Weights of a small image classifier: held-out accuracy 99%.
Rows from block 2 of a small image classifier, named by matrix and row number. Rows with one number belong to one channel. Each number is 128 + 32 x the weight over its row's rms, rounded and kept within 0 to 255. All counts start at 0. Numbers have three digits each.
After each channel's rows are labels from the 100 images, of 14976, where the channel reaches its highest value: "peak on" is the class under the peak. Only what is clearly more common there than usual is listed. The data: simulated grey scan slices of phantoms with and without marks. In brackets: how many of the 100.
# convs0: first 3x3 conv (model.blocks.2.convs.0.weight, 64x64x3x3, each kernel summed), inputs 0-63
# convs1: second 3x3 conv (model.blocks.2.convs.1.weight, 64x64x3x3, transposed, each kernel summed), outputs 0-63

convs0.16:111108081120130111146173075166127176132105071121117136152120140102121058078154087129091119127105195112091091084113183120170113091094129087154106075125103143141075095103156161102158102180144153
convs1.16:113103121112085130066129114134140129064146110104148108104074124123128125138087084114137098071113093125122160109133166083064112123068057104092112139120107134097098102112135080136152089096071046
peak on: bone (63)

convs0.29:122121161143165132136109145097126109138133141129135102098130175106176150130197103131068094082070104178104076162119111103136104066064129180169163119133089073120095154077136099150141100107181151
convs1.29:111127119121151088190154083133142202131120136087063153147109122135124103135071120137128103165131097171108117131104145151122169086098120089117037123084106170104125138167093090113082160087100071
peak on: soft tissue (79)

convs0.23:122133104095072100162096140070163072149168141106085127142126160132116097123091140119144135124207141125129071054158097065161121087129160121104081102119175103124148126106117165141115135146146049
convs1.23:125121142112109147062133114112121091139090116145123110134083130134133117105141117101069139157076170106159149149130076105159049147124097110142110158103045069136116099086135097070164090179131187
peak on: organ (73)

convs0.17:138110099169133143102116140120099125102097137141141087120126184111106182118132104126136079081113105101132116193100149147115206202080123060126143108152051105109123124070093115097146137075122091
convs1.17:142123119096138141186122082162109109105073095074178179108133098123097104127092128114096077141146105125143131121088146136048104111089099114163191131076140128067078138116077149111103123097118073
peak on: bone (50); soft tissue (46)

convs0.46:212144118158179115116132124164118144087112094136137130141125187161099124117097116110104098101135098109174124156114132160086129142068145063164117097155076125109120140100208131138165141195072090
convs1.46:072068117102083147182125108143111117093114144091151138104091116109132121087148148132138097109118080071126096110099147160080130105100062159096148048111112144089119145118085146132058104074136085
peak on: mark (31); bone (31)

convs0.30:112114108132120159125163110123174156165049112123114099111141165085127103107126136123112140094134132116085079112138101092189134082109159115132087157129106167051102101068183200106189106096139110
convs1.30:110119189172175122148095156079096147032097130157152098143089163073112092117129072141139098163154099133133174103081102129129079128151110133076153142098168058121144110121096126100132095122135148
peak on: lung or cavity (53); mark (25)

convs0.28:157155100160097142119132131085095173095076161100209091097121188122128126128105091142055122077090134138129060126120157148123127085055106079135089093145059142137113120108126131116144155131121129
convs1.28:127086121114126085134093119106125178094092097125083183144053152083134111064111136115141079093110071158100126118102165176062135124103094112111089118102123125071128119133076121112115109096074083
peak on: bone (50); soft tissue (50)

convs0.53:121166141159126121144130120123116099079104165133105121149129128129108113119198140124074078159102018080116078110105119140103088126122094188127161099115104145109089127122091070140093173187096103
convs1.53:136145160153118101127190106140083082137151102181110080118200135134113124145105120122145156155160120132113135115122155133063086120189127168145043099181131145162109129129086063148190118085120114
peak on: organ (62)

convs0.58:100082147102109178142057100130063145108131091150086090103128105054155154145145145122133159152101139138071127114092147139136155143177141151095123119086129158182131086146078062112139056145126136
convs1.58:165099123117128079120164120174095126098157063112086153169166112111049095101069157114131056138089195144103114137121128129082110074162113089155092092106134108082119108116127114127102108084130105
peak on: soft tissue (63); organ (35)

convs0.59:111076125120156114109070064092153098114141131120113097094129122121097144115102139093084125078157123137085091174167177083119143112120074189129173152099115126091095085111091097126153167121045093
convs1.59:091111073114114093189176149188156149152136104126136101120195131130140102180089174135108155133127175118158105143140158127104157142152086181126043145087109178139143132119083086148132140083159089
peak on: soft tissue (91)

convs0.25:072125162110099090115104150087093111130094148161123091119133111165129147165206138162084102140138094180105133177102165083127079086077144076155127094082115096100125150129108069134096097092173123
convs1.25:156101129096102091186180091149132132099128072106112149170149140080110132093097129149137089124147108134088115112085156169047162099105103088157033109140134108095121112124093078131148116088112085
peak on: bone (80)

convs0.21:128060133050099117087107114162129097149046162124116156108137137128104104077163103162126122126094089129118130170082091123134138136082096105120128112105062112101166064087104092112128109087183123
convs1.21:189172141174160076158136097082116137152151141121170084163138126182127094099138114083102113111151124128128110116163090173171114098077212088139074154140152160088095172085102123134092138113107129
peak on: bone (46); mark (25)

convs0.43:101126140060121088145147096133204100149085097137062120151116159113066074085119128083113130138137099113092141104132193121198118145114153109177137134143116165132095117078182112105105076123128107
convs1.43:114102112118063104133192105106124134121109113091147152047150131117138122073161106123095094144092088111117072098113139107126051102088054118087176120107114091148124104139080126090091091117115095
peak on: soft tissue (50); bone (35)

convs0.41:122161093109153070078166159181082095117155122140166141127124111114099087111122135143107110105178139072164160113113112080063096086081061135114063105118146082174106125103115121085135096151106103
convs1.41:090136085131093125189159110099125138112144121083193139114217190133124178129118090121119119100165117108136092141153135186181124135107175110150081080144101155058106157128116141111124175145094108
peak on: mark (55); bone (41)

convs0.55:088119096089134064092094125155164059114141089136085146107130198139077126104080115084110110093095147104118133184113160119174117171114176095122162112157087103149119114081163114124090117115159073
convs1.55:127116126112069114155185109141116096124120109057155144071117145120112128128139140125145103135129084095110065097125117095072088102117091117156199068075155125089071109123090115080092119113081088
peak on: soft tissue (55); bone (40)

convs0.62:114072064151097114123146126103141127117093105132205105110134165135107137113150140134139057119137059125146135137162111091127104115108097111099184100104058094088078126133129157154084140064153066
convs1.62:099126135099136127172153172177095168128107123095168133090098143135135120140130115177134112159142047155101142105088157095141134120110187092176135073084127200147127149148058146118113106097117052
peak on: bone (93)

convs0.11:128141133135171149111136069158145181155098112112125118111133136084117089107164183143121088105095109251100128085065115128162106087131131122169121142088126086117129140114135183147104139111163068
convs1.11:080135129129162106127144176128106181096108135083120126151082129116145162112124160120140090116149070177153153084087170119213107134096155137094113153125109156120203125150104048105187151127094107
peak on: bone (65)

convs0.47:130079099072131107135140109168085111114153083081080137144124120119133108136113190110136179162151184124108131108133174110139111121125124145168123159135093126174121097156204148049187055158122136
convs1.47:163141101144096050086149113110079121087100078128152103149182130146152117118114106117143084100110128126093040103128128158071112133093120076133107117086085143149122095075065101144072100142124144
peak on: soft tissue (67)

convs0.48:155110140172118140111122157098141159078088072098208116131124178154146122094094123117135113122096086104153097133161066164096155151088139039095158073125086073123116173120146112113150120097110118
convs1.48:155094114136142112183108073146129078086098083112144192152088137109121126076113125121121085101148079101107126101111123184058093104107105132089118107085132092072091125113062116131115094083105084
peak on: soft tissue (71); bone (29)

convs0.44:133119124100131086155096131170120176068081146125171158084123095152110125130175179122090140177080156133116124159121131090148069113095111130175136147096078091142072158133147124097117048187144104
convs1.44:146112116149089105153159114126126140102130087110202166128108134103106139107057097115135083116178128118104110095114150180105130092082133073155011118127147157106143105121088115103107118104077079
peak on: bone (71)

convs0.49:116121119127182134138131087107171097133047137114053126110138124105081085111138130119096087093136108175125123090138093095161138114109238106127091136093172152091113147101142160144123161113083086
convs1.49:148089160180109148167192139158103139144113126125135153159202138117120102093194085112125121156175136147154073087065115095138067139142107140118124092152189119120182116106124126105183163093162113
peak on: soft tissue (70); bone (26)

convs0.8:113141158150081062100109136132135096124148085124170149117139098119151136104094173118130058086114132108086109160144129075131082110046093092136146098083123166084096177094056140131104154090142119
convs1.8:140107091117133097131104142130143179106140116105229108082108121145167155110152188122119143090139092138080182097078131147216128116124171114157112138103074155167108105111074133085144102147143112
peak on: bone (69)

convs0.56:120121106141159085115108168124128083126107111119109097130117156144108083080121097118084058108118194072113094122147151125130077153102118088156113122156103151052118140101173171116081134081174054
convs1.56:141092131107140112117075141088091116059166158121245077103067131099162139117141147153141160135141111069098148104138126137180149106084187112131108111132108123147137124155066111121125093165111121
peak on: bone (48)

convs0.3:109107081150080161086084136076074113126204181106097094118130089092124096137129171122194143117065146133127081092171090122099147112152122187091104147102151092141129145150126160108095142089146144
convs1.3:176111113132142125062073102073117097081101101154096124159118108114118129123129156110093140195110154126101179112168082099116120138153091088140161160117067078135138081072181100094090124167131167
peak on: organ (89)

convs0.63:104109125123040069131156081121128081174198116124119167131127151094136125089101074153130150127122141069117111117141133086170093110150097158055097111113204152131112147116099153149126124177131097
convs1.63:124136103075059143083138114111148100094080047141102132128095112132110147136103115107135137145104143105120181191144082113157084110151118120150149164121061058117154109081189097092148082136131141
peak on: organ (83)

convs0.27:137193130115141118131122115138160154114056200094144128102121047195140061100192097146096127173125103106119109137079107169174132149106113138089131127168085145132123166110125155124147125071144124
convs1.27:119117126115119093185146159125118089092136066030154112142142136116116114124057100153148097120157109062118157106153120159065102124135107100133088161174088116122170156129099098178149098129095074
peak on: bone (98)

convs0.45:144147151077130105125116152087134131151093074090097101157110169180118101152117094118113122140153101180157148155079100144095087053118171100193148144092088114164117107145189053101125111154104122
convs1.45:125082135103092130118182094158115083087091109151133133123183170080126119131134152126132095115107109116067102089125148131042134087121101158181125124123140113111138057147028104127111103082134107
peak on: bone (55); soft tissue (40)

convs0.10:154150065060139154118084143134100112088124140110117118116123078206166129128117196122132185158124092126142097171109125101135123178126098153157124140126092109166101068132158154127133060063166136
convs1.10:114126111133166140115105144090090112102086176107139101146201154104122100112129146147070088130108116084109104107158088160087095102066110120054068142094106129150153125110062128148107131189079160
peak on: organ (61); mark (32)

convs0.22:153087119140115051098110139135087179120143146072087106112138162166097114140094109120143123142119200154124097140166198178124076137131088113119135091087127189135060143125162159119086118161129089
convs1.22:100113109123140125054092091128116054085136138143170040075104158101075141103125166152152139094141057100096167136157120065106143119137169130089169132118109102136155115176115117160123117104140134
peak on: soft tissue (49)

convs0.35:120126104135133167082135088123169182126097166099111142171112172153118098126155080122140103095161110123138131123027138119145164121095146097105094150132063138124140069069088106135132141186074081
convs1.35:079105124123111113162149111124125169127123129132157108114177116142087117104121132124117132118154098124185192113159180166105084182208061146119140123110200135053147141129162126150137207122147111
peak on: mark (94)

convs0.31:096119160176112088136103112073188118123167130102090123115123113091131121123092108160139110052140210133123078128154107145122058055115105099133129057090142109135091149180118161156128110143115127
convs1.31:101160091133101171053088097066140109103105125112101114090098108144150169127148159094113160117071123134125210134119081122163089127117128140127159121132075066137109084090180107094130105141083168
peak on: bone (99)

convs0.40:060099098085129134063089116129122136126115103112162062079123102063140124110155078148147139112112118128103168107083095111064170143188140148106135135103140164169146099164079073105090101105127103
convs1.40:124089085100152121127188159137165163092121084112083143145167119124064078120124090103101039153136197147104132142113116117143074095169124124148090062105113126080142138116155114077113120087131117
peak on: lung or cavity (50)

convs0.9:128151067113128100122102111139097082091084106152117080113119070117078141140118134101101105141136101147118100167062104085122095063076119116178151120118137064065130099108079096142129070088146126
convs1.9:117145137174168162191081128124104098111170132109139104167185187131121107110110118128152121128153155104131090106156092199122168172061172095096107127130093154074119194098096137124120173131083150
peak on: mark (69)

convs0.51:151089131122128123110169148183158110111157173120146179152131087089092117118129166098116056070111068090172129110073142089101115113121084174166161126078153115114131128112183086138147117074111086
convs1.51:042158147137117139138112155089098151127136128145119141093226217148088143094121083131134105112130110133089053137135129164113118121075086152086115124115108125132142184142116184101127147125140174
peak on: mark (97)

convs0.34:102086110119152122089110161099053117147092140148183068133121125131172167119175122158107077138115119139102144146133125098138113169092112189108087150118074126180153133048072089147100141102142170
convs1.34:132127105114087081158196116180145171104144105124113194123157088129078091135106097123115064170166118114133079144088129143133191092129123126112047113104150121067086119129095153134112132109150080
peak on: soft tissue (68)

convs0.6:078150154102129167079098104132057111108075127080156116095137142086160099157155119153076159090104162115094129141145135113149161074117157113203122145103092164129091126130114110105191127192133177
convs1.6:118057107109072110127126122129121187124157117145103176134118145156043152062121133090108101103089161106141139107087167133075093142127072088132070133087144127124080116084078149097145121101135098
peak on: organ (72)

convs0.15:131119192146132124166118121126093091103125172064077147091128145128127136107080053134116133085124116110090079103114085124116117035127135179037128136144139092108131142149158152126106134069131133
convs1.15:140153132160072150040117114067106120133102093147105141164110141181147131143128114113165175129086146124096158151119064146121145058164158115069110138104076069162116100101171095125167121149105130
peak on: lung or cavity (41)